{
  "norm": "layernorm",
  "norm_position": "pre",
  "head_dim": 64,
  "parallel_block": false,
  "drop_path": 0.1,
  "moe_every": 1,
  "patch_size": [4, 4],
  "depths": [5, 5, 5],
  "mixing": "mixup",
  "residual_init": "none",
  "max_precond_dim": 1536
}
Rows from block 10 of a small multi-label image tagger, named by matrix and row number. Rows with one number within an expert belong to one neuron, the router's apart. Each number is 200 + 40 x the weight over its row's rms, rounded and kept within 0 to 999. All counts start at 0.
Before each expert's rows are labels from the 100 images, of 14848, where the router gives the expert most weight on average: "top examples" is what is common among them. Only what is clearly more common there than usual is listed. The data: fractals drawn by 1,000 iterated function systems, in grey. In brackets: how many of the 100.
# router: router (model.blocks.10.mlp.router.weight, 8x192, trained with AdamW), inputs 96-191
# up: expert up (model.blocks.10.mlp.up, 8x96x192), inputs 96-191
# down: expert down (model.blocks.10.mlp.down, 8x192x96, transposed), outputs 96-191

# expert 7
top examples: dense (99)
router.7,169,234,202,210,139,155,250,172,236,231,161,214,169,231,193,165,232,161,199,222,169,207,233,190,210,187,196,200,162,164,196,181,258,221,314,206,210,182,223,252,256,209,203,191,206,211,151,267,275,142,235,219,183,269,163,175,123,217,182,159,215,261,153,233,221,252,220,155,224,215,242,188,178,239,271,163,188,192,197,184,205,240,224,264,169,154,200,272,198,221,255,236,172,200,221,266
up.0,166,125,201,183,190,243,221,199,119,292,239,229,207,193,184,251,228,193,193,210,180,202,162,258,168,253,191,219,238,262,160,202,213,184,129,199,217,181,141,201,204,209,161,208,165,224,176,170,233,194,246,166,250,217,218,200,189,227,136,223,164,253,243,258,199,195,171,185,175,231,178,154,171,213,118,242,208,238,104,198,163,185,209,260,128,204,183,191,238,264,174,174,237,180,114,186
down.0,266,255,239,206,181,183,216,170,195,183,283,162,162,263,165,164,224,197,191,243,177,119,188,183,183,243,213,147,175,199,221,212,144,163,238,116,162,230,300,196,186,271,183,196,215,260,246,171,238,177,157,150,246,172,209,179,233,198,220,245,211,193,231,162,222,203,185,206,195,273,290,180,200,134,272,126,230,258,223,267,192,176,149,160,204,257,208,269,165,237,190,172,168,181,212,179

# expert 6
top examples: two maps (100); sparse (100)
router.6,144,211,286,195,173,166,158,175,264,266,219,218,247,205,165,256,222,275,150,213,191,261,164,209,264,233,132,203,266,187,237,242,238,150,245,218,194,242,197,213,178,181,177,198,228,241,247,238,189,202,159,258,182,248,170,111,222,183,205,192,217,156,152,196,160,119,165,190,141,227,169,201,142,189,136,179,131,236,258,163,222,241,190,150,199,246,174,204,233,150,266,211,196,214,217,195
up.0,191,172,205,225,222,160,182,208,230,268,186,202,172,195,179,223,212,186,132,172,150,187,205,202,164,197,201,179,186,181,221,235,203,187,219,218,228,162,170,198,191,259,151,169,166,205,167,239,189,193,233,196,295,209,192,242,250,151,214,237,234,135,193,233,263,143,188,88,138,160,239,191,220,234,141,195,117,161,230,253,265,167,208,328,143,260,273,202,160,277,207,171,145,181,223,188
down.0,184,249,211,229,173,243,145,176,176,206,220,138,181,164,172,256,205,194,230,98,255,184,148,189,186,211,235,240,209,220,149,121,136,197,237,176,222,176,219,208,187,180,191,231,192,183,216,133,148,180,260,256,110,180,284,205,216,222,252,234,155,211,209,226,151,210,197,315,197,171,124,162,186,132,211,173,286,230,229,249,172,220,204,138,202,150,212,178,208,216,170,232,205,180,226,228

# expert 0
top examples: dark on light (100)
router.0,146,188,94,195,249,245,207,252,155,229,232,213,166,246,196,215,174,238,241,264,164,230,171,151,240,184,203,192,224,143,239,278,187,175,131,196,162,231,156,251,154,193,219,209,183,264,182,221,150,202,196,133,140,151,156,207,119,226,182,201,207,202,210,229,226,196,185,143,228,132,217,136,212,204,180,148,168,253,254,281,166,216,205,228,206,244,232,269,202,234,215,175,108,149,152,199
up.0,265,196,183,205,179,252,231,149,175,183,247,222,196,201,232,130,210,194,248,209,196,155,164,140,299,196,185,282,172,171,205,232,250,128,176,194,205,211,209,244,220,238,236,232,204,315,225,132,140,228,223,161,129,189,280,183,215,205,165,286,224,187,228,189,189,134,186,176,174,223,180,113,160,167,157,228,233,237,214,191,249,140,141,138,172,170,229,185,193,219,274,289,158,253,232,188
down.0,215,217,213,93,244,182,153,152,227,200,188,159,263,151,184,207,192,174,178,147,192,143,227,265,162,224,235,224,194,207,233,197,240,216,208,238,232,199,170,175,197,232,216,164,209,216,267,209,232,211,255,184,224,200,170,198,235,181,250,219,199,189,221,156,187,260,152,161,200,201,152,204,213,161,183,162,245,192,205,244,229,138,256,231,175,289,146,217,113,149,95,177,294,182,218,186

# expert 5
top examples: two maps (79); sparse (76)
router.5,158,218,266,174,232,153,181,268,270,132,220,236,209,196,159,290,187,226,193,139,207,185,178,183,218,243,104,195,173,184,227,150,163,180,183,181,203,197,253,168,188,178,201,194,148,214,151,252,186,217,229,243,275,215,235,176,226,177,217,203,193,146,128,146,182,244,153,224,180,197,170,208,199,205,147,204,140,181,244,150,277,184,216,195,250,222,242,221,205,159,166,200,234,188,193,175
up.0,301,180,201,203,190,131,203,211,236,214,196,223,187,210,170,205,186,262,189,203,226,188,246,208,185,203,189,236,124,164,221,172,179,270,205,189,201,138,181,136,255,120,211,150,192,246,260,242,234,173,198,186,215,241,206,213,181,158,172,233,241,239,159,193,242,220,241,176,235,187,153,258,287,195,230,126,162,118,114,199,158,145,222,181,221,222,232,231,188,234,163,200,304,223,169,217
down.0,162,245,217,170,140,251,166,226,215,175,125,170,183,124,228,189,280,125,174,211,217,222,190,232,237,177,233,217,258,202,210,223,258,237,231,209,187,188,166,190,194,234,226,246,220,144,153,122,194,278,143,232,210,174,193,227,180,229,218,191,171,155,256,202,131,176,185,207,218,250,209,194,192,178,200,208,210,231,219,145,237,214,221,211,192,200,166,174,238,124,184,236,164,178,212,218